Weights of a small contrastive audio-text model: text encoder norm layernorm_no_bias, 4900 steps.
Rows from block 3 of the audio encoder of a small contrastive audio-text model, named by matrix and row number. Rows with one number within an expert belong to one neuron, the router's apart. Each number is 128 + 24 x the weight over its row's rms, rounded and kept within 0 to 255. All counts start at 0. Numbers have three digits each.
Before each expert's rows are labels from the 100 clips, of 14976, where the router gives the expert most weight on average: "responds to" is what is common among them. Only what is clearly more common there than usual is listed. The data: single notes of 20 synthesised instruments. In brackets: how many of the 100.
# router: router (encoder.blocks.3.mlp.router.weight, 8x96, trained with AdamW), inputs 0-95
# up: expert up (encoder.blocks.3.mlp.up, 8x192x96), inputs 0-95
# down: expert down (encoder.blocks.3.mlp.down, 8x96x192, transposed), outputs 0-95

# expert 6
responds to: sine tone (75)
router.6:125158133155110129112154108136120140127130125138099133122144091082114116116127110136169140122154156140136158152134124132158159158121143121128146178116106109106145135159100119142102161112128078137123149159140145128097038118105177112099121126141143135081177101142116081122103100095144152124
up.0:097150151114157134132137161077154105102120127147156138115152131091147159151115124123120132108105125129151130135074131139144104134086171146110116153124180117137106130107124168138117121125145054122156143113130106106169136117176128119116155111124137153100147105087153138146110130142064123089
down.0:167069163158117158144125135173134137209143079128106109161135138188124129116095097123160117122118132138121096144126089130148105130094096141108126166142122132106126097102130106131103123163125163127133096109133140125117110119131132141151091114111112115152160155131125111096122124105154118174
up.1:104130148080124110187091167127138098110079145136052113107123128150095130120146103099125153115117126171138119115120126096172124095126135110105125125136109130133160164150099141111115130139126115104171102117146141159166089170153123146093133139097098106112121145117084132134145133120157122116
down.1:125105125129135132084155124085140122119155143131119147143141142112172083120066120143127144100151134130149146134139175154076151092159125142117132126133149139118135102141159146091151131097093151137112139127112133086123088096150134118159140135145138129167117117095161120130180159097147131195
up.2:093119125131117105086050194133099094127088129104138138153154166161150162156109147111122101143130114140158104147128097165123163112135124131136122121139132101121091157113067158136141134100135122085118111131101144110109150108106113146127098112145112126138097162108142118118126160150158143127
down.2:101141116119144139144099110092154140116146136151128124095095096156104104117143110198176150156080103102096144097155154123114125170110118113150118128134145150148161138135161102119138100149079130147133132174159107173159131157159148136123157090131169126102154129120161112114121125132138125130

# expert 5
responds to: F# (46); octave 2 (40); pink noise (30)
router.5:131105138108097170088088120145105120144129130173130126148127144128146145156174170134124125158128155132121091119101157119090140111125120145146113110122138119104112142139148133154121169181105161104084140153101117106116096133100124160127140164108198143160127115125132093085152156167103116127
up.0:111132160116145172134151123151153140131105139108132165122131135104095064135136106117104103115118127176142135104089156103109127131130112106128131088044112161102096137127139118106140150099148165166144139135109141096110141148112129118064149108128131107114116153088129162105108137102152120112
down.0:144103120143116094116105159111100154108113108118116113095088120115131141108126130153161123163145119119144139133158084105129110091134162148118137143174077108141105125122127147096129105125104104054116134074147150145131134082159166139144095122099134145108101121176123102144110101120087150128
up.1:139171159168101111126131125140170122097099145106136144094139145153150146169078141136130144141144118150136163090140141134171175130136149110094095145104116177159114132157148147127129148108121133140094138073123105147146090114116098107116113148157149124122111121191112146119155138098115114159
down.1:104105121121100168142121140120110180145111113119120132127127148117120125114156144101119132148130105090120136140117087154074121146122153118120136115141209092130175140099149115109112118091154128123148156173145133108104164176114119141133135142125118153152139173101131083128112104179091138105
up.2:124152162108137149124141147103099137148059185133134142149158120136092137124157149137180148103134109090143138109132084074133160112132135132149125100148145123151125144117154111098082127095105114110118115110133108098111154109132146154124132159144141141153135146141110072103110109088104081138
down.2:143120082119116130086133128140113092110151070140108121116087183155146118107111144180135083155142163173142138157131151139122172133125101111077111133092118136140162126108135106142164154137110170164139126134109140143158144108127112130118119097137145147077119094147155141152132135147113150110

# expert 3
responds to: square lead (30)
router.3:095127104128131085130168125092140129116138125129127141123106091132087099119104084099134135093129070098116127142130124140123096110100147089085121123127147098139160122116120118148137112122132081172127082153143126127123082136187133108147138134119129186130161158105127155126092149115156171123
up.0:128141158136077129083132109165097118121162121111124146164146150124169140165152082167101153112115103160100137126079108150134137163166104148125152124145075120114106143093130087098121159131131155112156146153127121106150142069168162129131152130119107127165126131138139121140115105143138114122
down.0:147134137164116130149126146139151124129159134149095112136143120122097124073159152111142171156129154107103158152152153130118097118100152112182117122125154132133142128160149192092141137138128125117117066078117139120087134167124129125116158134095157172103116103165128144128108173140128097122
up.1:134130163135131144127152111168132158157169098146139114135132116119139091095111127120115126167168142101113139132132133186113165149133163137068138112134165072153173111102095112091132118109132133139070129103141156110093106120119109160161120122128096133134122133141119106129112076122160108113
down.1:123139076118131123144117151140153074123070155101117101115123148147090146112150138122108145090082103121149100136111113123142120087152110134176120137108107157091116141152117129156123133128152153139172116139168102122157116124111182127161100093161153120092152146105147135150139168122114113100
up.2:114143105129112187116180126089116141094133113134088108140138109132107130120078147101147134125152105143124134098127140127131108148170138132157149093147167138148133187097108109148143128116109138140126088127133113150156173142107079105100099131138157136135110182144108091171084120137119116128
down.2:111114144119155097124122091163146108083075112137162150105105107120121069105131092145103070157089120126151121136127129121151158102117129111118098176111114121115167164123146144127138132095151130165131127099154128119158090141133127140179134173120113136094137116122145167131122130143154147090

# expert 7
responds to: white noise (44); clipping (27); text has "clipped" (27)
router.7:132121160127133109131110112149156119123113108128123168114107099126120145090129108135142097078111123136160143110096150121157141122146117173141162152156100186119117138151142134126133148101182092134158134111162116177108134146147165126103111086123083130087149103118109141116162120079155165101
up.0:116112132091070151132163142166112194144122159153144137139126141129148106153151108151096130127111099135144081108136116093108139175136165127155122134160102100118163128130163119100147124140131138099117118103115122092136151094140169101125114145168156121148124160165119132144124152113065140126
down.0:135164168161129127133104122153146112135121107097104134108126128146122139152122151090175076143137125121096172173129114139123113146134092127153139109093168106139094170116142129148117105121121133109155120156155139183097126098131099118145145114077145096154147083160134126105110137156155177122
up.1:109120112157120142135143104109169158103110129140154114112122141143086135124112140104182147117133134106113092072166123133149144138125106121103137116147171132143119184209113133158146101122101131113140051116118117161112112146156141099130115101159111147126095104140146150136120120123134101115
down.1:119123105116087096130129123131133126159165117102133156142173113083186119132144092119107067132106132143097121137126203111103142109116114108137107153123128109091129155099134101106126176131134164087137170131104138163133137121100108179124130141125117113136174141125119138152138132135147129090
up.2:125167127143159149099157134096123150148166109137159166140124070111136141117131140121129163112130085143173132135126126145155107116109147135117170155133125137138120110164131129156071115138099120090145128118104120175143136132123186112132156095130065148138110125099126108138086162084114110127
down.2:145076119091106087135139115104184158189156113117142113134141174124126087087128110161139087155128156109108147116125151091135182120139090114113112110132158142118092134117117116108152103124135136145138157113124121121130142126164125125136114130128081131111086102185147138144152108159109115127

# expert 4
responds to: reverberation (65); text has "reverberant" (65); text has "room" (65); B (44)
router.4:114134139105095113125145138116135144148144116171102112159132118173149126134158108136180177139173139120110133139128150081128097078075166118127152126134119142134152104132113120199137142131136135148087106147108124126115117136110169109104155155162153140106154088139132135147095090135152141095
up.0:096072146126142118116122139122169105122136140114129113107119133126117143139124124180131144135089136088125147126113160151165127193116140118154103170136158105147125126154130131169152139164096137110174091118117147134157123130177120141150143160121125119148091135091131126126089101191121153089
down.0:128154084142099118150170097101127116156138118137163138158129147161133114137064082122086138136124101141113101114138079114104131146113143162098097179156128126148108130118120154124155096116133144152117151109143106145144139090134119103116150077146102085132166152137142116113182124101131119139
up.1:167117114097105128094114126077131101124149088139163111158154139158142145127151084178116079146153134089113122110108102130122096146156112102150117147105136142156149130115183143146121084130146092115122143105133116125111173126162122102146113141111176134146109130163146092102094163120131123127
down.1:101144152136118103157172182126139163116096167117111123114080132129113101125092139111124138170125081153141096166134145155091125111110114179094151127162123097112095111116116155117145161126104128110157089137113125102124105145135123102156132099172091154141110108109116150131147139175132117138
up.2:101158177124117124146150123153152131136104163144140113139126154165145104070120135092132111140125138132163169115119126172136120129145124094101120080099152086083113130094109066137134132092091134103101143130155122133104119120145124157135146143152120148127144161128093133086151105092134175137
down.2:118110115131122157109084132109110098108173095150105140135115143128094153160121102155151085086130136144114120133130137181087104153121134107125147139127182165158124131159149168105135147175155174155102116153126160131167091101156140138116129162141110136126102135148129099159134142109113101101

# expert 0
responds to: octave 4 (87); A (59); note: A4 (58); pitch class: G# (29)
router.0:118173106138137122118116136120132143092157133071115107164134150111148164162111152136107098169109104102137120150166123147115162172143100118135111162129134159135092115101138123092133112116128112119165099101180138120173152114097092117152122109111114112158083129152086146140114115160097100125
up.0:121166151116130129119121128167071149179131144123100127150101152130124127114100144113120158153132136076159112164164131146142124126144135112120123147144134147200134127137141141128102093140128139138087139160156135086131173121113169109102145136146116097095102188091124113139154092113102109134
down.0:146113131116138148132151119108143158138118114095139091159125102134115108122156068135124100138112149173072137118148097112128136151106108118122183117124120120136103101101100110142163131143124093130143119120141076167149086141117117163156116160086094148173164072132131140137103111107156134132
up.1:162109131149110137149177135144127124133092130127131129108116156127107114155085124081148133154111133149127089146129129126147125102165073125125089138101122124141108134149139135121155124110127115151121081091148163113120120108122184132127205135145115076168122141091180083131115140113141131140
down.1:120133126128093086096098117120117112140117104122137157141118081139162139148140133139119091120130161132095144114112103118136152123123170134125160123113166125076166130120112130109126164170126138083109134151146070143131112161130134132172115124076172168065128113153117123166120126163146115119
up.2:142138126149107167125101121138124099104131107109067101109128133120156166132120109117138135156122120141090120168119151145111142134144157133149124136183089126090101117082109139142106119144134170131092171112123159096064147119120138141078131124112145085127103117125140122161119169136129108179
down.2:162129157180118159112136102143128132157146157146144107153088123124142118141120098151112148116120103155146120142127145168141125105134152136079158178096153116162108136101124083073138101105140104114123089085133107174148151160119125158144113101122110130162120141173121147122143125155114147085

# expert 1
responds to: rumble (42); A# (25)
router.1:138106118109120164135127119112128115148105136125158137087132133141111073077119146122117142140160142159098106130137085153141114134130101118108099093141132055138139173112133126103134110130109155168139182132061160108180143075149127139129151145117135130116109150143119099132147120115111125158
up.0:143130184169116136092146124095120128112171123141148168144163112138127136114132133148116135155115138135163070132111125166132125156118116111106120122089120144148128069130080107172134113115078160102123154120085135128152182104154163153091120116147138116153100115147133165141131147151127128140
down.0:111138115072131106157129152111118133103097114101118123157147115113152096134123153144103121149173135081132189123123112143145147131152184101130115159191115145106143147180158132124152108131139122129104136125141113118113129128094095048154115154150117118152103116139118122108141114115135115166
up.1:112165137112140161139138122148150131054109129126155084136109132156135159149127086117115096132136158148121086107163138113135148107073138104163139135137115092105155173127086132147116171147130148132137107105155100181150127146115124143143094145145151105134121104139130181107139155147144114107
down.1:159130130115149135085156106123119106137118139115139179137167115107124082159122155119112165137103120121143106120115107167120095132099143130110137104081167149148122123126184138123114108129086131112094092151107118124090134107145148152139102113173171161080189129097132140134128139125133115165
up.2:102139122149130089132182098144116151106147099134122116132108134102114109164095152115094119166146150125136148160112134114079149168157131111142131133127106184134096118135145128082150093134117111133158131138154139118129171109092150107095137090132120117106145143100155196115156162136133084134
down.2:189167134125163103098093166147138129131130120109134138155128131117092124101119154154142118113106117123163106160099120118132107100100099118109188145096170109105146111097158119124116128119111137100139142091130134146120064115170132140133128107128169137136093100183125100139147084124121122150

# expert 2
responds to: sine tone (31); F (30)
router.2:168118165155116138170124123180112107096149115092114083142127192097119115106123125127109160156107147147123151115139112156128164150164158117165104141140126132096141141131119089080125110115102143109104141110119125166110183112092111131122113098149119115135099141147157139162118122156167124151
up.0:127136114139140147140118106099123144170129100126138107107118151129089111118158156100133159127130106195146123119118098106136140108120162080158117103164131086095137105116145140182089131126130143098148116150135123116082098118101136133174093093156123159111128145086098140087095156114101136119
down.0:150111109143095118141135132112147126085122140100134154098126143095181136135108129103146120129150173091118162134115116133135119129123164115104106148127123122084133159117137104123112124136127106120168115111136086201202093095127125107118126119115116144127096086108132112165154136092159089158
up.1:065117158119105112176130142098111147148131176126120155098116143107104123122140107105145116092117132151118096083109140117107120148101099126133115134117121136100161104141103111125128134091093151161151181116119155109082090116135122070154103113177133079131120101137101136118111120123143153108
down.1:166146098124167108082121124119165099115165147153124121119168132135158111161142167116102116125129107100110100132116092085178108107160151112108121109094120115121150115129131142129117109101122128109100115163162127169149160121162177143126156151153116171160130149105142158139152126081124092130
up.2:159133136101168123160080139135114153129162119136163153132171163118142107153130170150118162128142109110145120102131152118121177155134131169127130117125117126068154110138154121102126132159100091126139165103118169118116169099123109116107142136132109108128190146134121176138153126176140130159
down.2:081180131118093108118199122122141093150124096137117116110126081148118161127101105119055134116098171142109142134086133113096104144106116081097143132098106107166081133104131118135151146082150135155130122137133138111127129128134144130126119118151097116136150118144173131113138130095109122132